Rows from block 6 of the encoder of a small masked image model, named by matrix and row number. Rows with one number belong to one neuron. Each number is 128 + 24 x the weight over its row's rms, rounded and kept within 0 to 255. All counts start at 0.
After each neuron's rows are labels from the 100 images, of 14848, where the neuron reaches its highest value: "strongest on" is what is common among them; "peak on" is the class under the peak. Only what is clearly more common there than usual is listed. The data: flat shapes of many kinds, plain or patterned, on busy backdrops. In brackets: how many of the 100, against the usual share in percent.
# fc1: MLP up (encoder.blocks.6.mlp.fc1.weight, 384x192), inputs 0-95
# fc2: MLP down (encoder.blocks.6.mlp.fc2.weight, 192x384, transposed), outputs 0-95

fc1.287 [137 114 128 123 168 143 124 173 114 103 138 107 159 100 105 149 120 106  92 118 129 109 110 131 137 134 108 124 118 147 105 112 139 128 116 110 157 157 102 134 116 125 129 160 127  64 140  85 121 122 111 125  85 128 112 121 117 112 158 144 108 119 117 149 110 127 106 104  64 122 151 135 123 105 122 139 132 117 114 136 145 131 111 130  68 142 135 126 115 144 125 164 110 122 111 128]
fc2.287 [150 159 148 156 108 154 120  96 136 122 110 129 136 159 142 160 123 129 125 140  97 149 152 128 152 110  69 159 106 129 149  95 117 128 133 124 144  80  92 181 132 137 120 131 108 145  99 110 139 165 149 118 133 140 150 152 137 111 121 131 108 133 135 119 133  86 144 116 146 110 153 156 145 174 117 132 135  64 135 136 149 128 111 115 118 112 123 174 120 134 127 103 125 119 138 157]
strongest on: flower (65 vs 13.5); green shape (50 vs 22.6)
peak on: flower (57 vs 0.4)

fc1.379 [101 121 105 122 124 110 145 125 144 147 150 134 117 142 147 162 183 118 108 107 157 146 126 135 124 136 115 102 139 107 159 181 127  97 121 117 163 125 138 137 174 122 136 131 109 120 117 133 134 142  91 122 116 155 141 129 134 101 114 108 159 154 139 119 113 122 109 110 158 159  93 128 145  71 158 112 138 152 124 123 105 121 123 152 130 118 147 140 184  94 147 167 100 151  91 123]
fc2.379 [114 141 160 170 109 147  86 151 131 163 161 161 137 112 144  99 137 137 149 165 155 105 124 104 125 117 145  92 116 128 109 109 124 105 145  82  98 111 121  91  82 142 154 140 143 155 145 155 103 115 152 131 146 105 129 118 114 153 124 128 106 110 153 121 127 160 172 150 138 125 145 120  85 123 109 120 128 125 111 142 106 152  98 107 153 136 139 154  79 174 104 109 148 172 116 126]
strongest on: frame (60 vs 13.7); largest shape: frame (38 vs 4.8)
peak on: frame (49 vs 0.5)

fc1.88 [136 123  87 107 109 154 116 131 116 109 161 117 140 145 135 127 114 148  95 153 140 123 138 110  80 176 124 184 123 116 166 154 127 142 100 112 110 102 101 149 151 128 112 156 114  67 147 135 109  98 149 124 150 154 133 139 145 107 129 137 128 146 142 125  86 173 128 124  99 120 107 131  94  87 135 126 117 146 112 109 127 148  92  71 178 126 103 147 119 167 155 147 112  92 125 132]
fc2.88 [189 100 189 131 147 123 115 138 150 147  94 155 110 117  67 127 144 111 118 141 151 147 132 144 135 138 115 105 130 138 121 118 131 135 142 149 150 106 134 140 157 118 124  97 198 171 119 131 144  61  93 137 101 107 122 147 164 129 118 129  95 138 154 135 175 116  95 134 124 132 138 113 156 115 182 139 119 128 137 137 127 110 139 109 128  76 149 116 183 105  71 118 164 115 134 111]
strongest on: frame (38 vs 13.7)
peak on: frame (30 vs 0.5)

fc1.48 [151 144 138 132 140 133 124  84  94 150 149 119 135 183 148 150 150 113 151 136 122 132 145 146 128  91 126  93 152 152 107 131 144 147 129 129 124 122 136 141 156  91 130 147 131 112  97 152 144 154 143 103  98 130 120 136 113 151 182 123 139 110 120 108 118  80 136 145 118 175 165 141 125  94 115 181 121 152 145 129 135 136  76 156 124 133 135 161 115 136 125  78 138 127 100 130]
fc2.48 [146 125 178 132 127  92 118 173 135  91 130  99 105 132 114 129 123 106 140 116 112 126 135 124 119 155 123 141 108 101 153 108 120 124 132 141 130 158 110 114  99 124  93 100 142 138 174 109 135  84 136 151 162 117 116 131 155 100 101 150 140 122 128 166 149 177 137 103 162 100 110 128 106 172 116  81 154 118 124 105 137 103 151 119 145 107 105  69 116 125  97 173 132 147  91 112]
strongest on: its colour: yellow (31 vs 8.7)
peak on: hexagon (25 vs 1)

fc1.3 [158 121  85  77 129 119  95 135 131 150 134 156 125 136 120 103 121 158 181  81 133 140 155 134 126 136 125 141  89 114 109 153  81 107 120 111 165  50  97 145 133 169  95  99 106 148 117 148 157 105  93 123 118 136 130  64 104 157 159 135 141 102 118 164  93 133 120  92 103 148 126 111 126 123 139 107 127 132 180 135 149 145 104 128 116 115 121 121  95 131  77 121 123 148 101 116]
fc2.3 [123 147 140 161 123 140 142 129 155 160 110  88 148 163 135 155 136  82 133 174 132 152 150 125 169 120 109  62 141 136 151  93 117 145 113 134 112 144  70 139 123 125 144 149 154 100 109 129 129 209  82 129 128  93 106 158 150 159 123 132 127 163 148  96 132 125 121 110 108 121 109 126 148 150 130 155 121 148 110  84 131  81 120 154 136 101 135 144 135 122 149 120 139 104 154 153]
strongest on: frame (36 vs 13.7)
peak on: frame (28 vs 0.5)

fc1.59 [155 118 112 110 139 151 118 104 189 130 139 130 139 151 103 122 157 102 138 128 131 136 106  90  94 109 115 112 107 123 168 139 150 146 121 139 158 122  90 177 147 113 108 176 117  77 131 104 179 136 117 116 121 130  76  91 168 158 113 131  86 155 154 127 100 117  91 108 102 126 155 139 149 107 132 122 153 105 103 127  94 122 118 109 132 119 155 119 143 123 111 168 150  89 159 154]
fc2.59 [145 157 131 153 105 126 127 161  62 164  91 122  98 120 184 142 108 112 118 148 118 133 126 100 162 135 118 140 133  93  99 136 119  76  78 120  79 100 116 120 113 131  99 107 101 161 114 120 139 110 212 139 143 102 158 126 114 100 147 149 127 136 137 140 143 120 151 168  94 111 127 141 129 149 102 148 142 152 171 112 173 151 146 110 110 148  96 124 139 138 159 127 117 168  80 105]
strongest on: flower (42 vs 13.5)
peak on: flower (34 vs 0.4)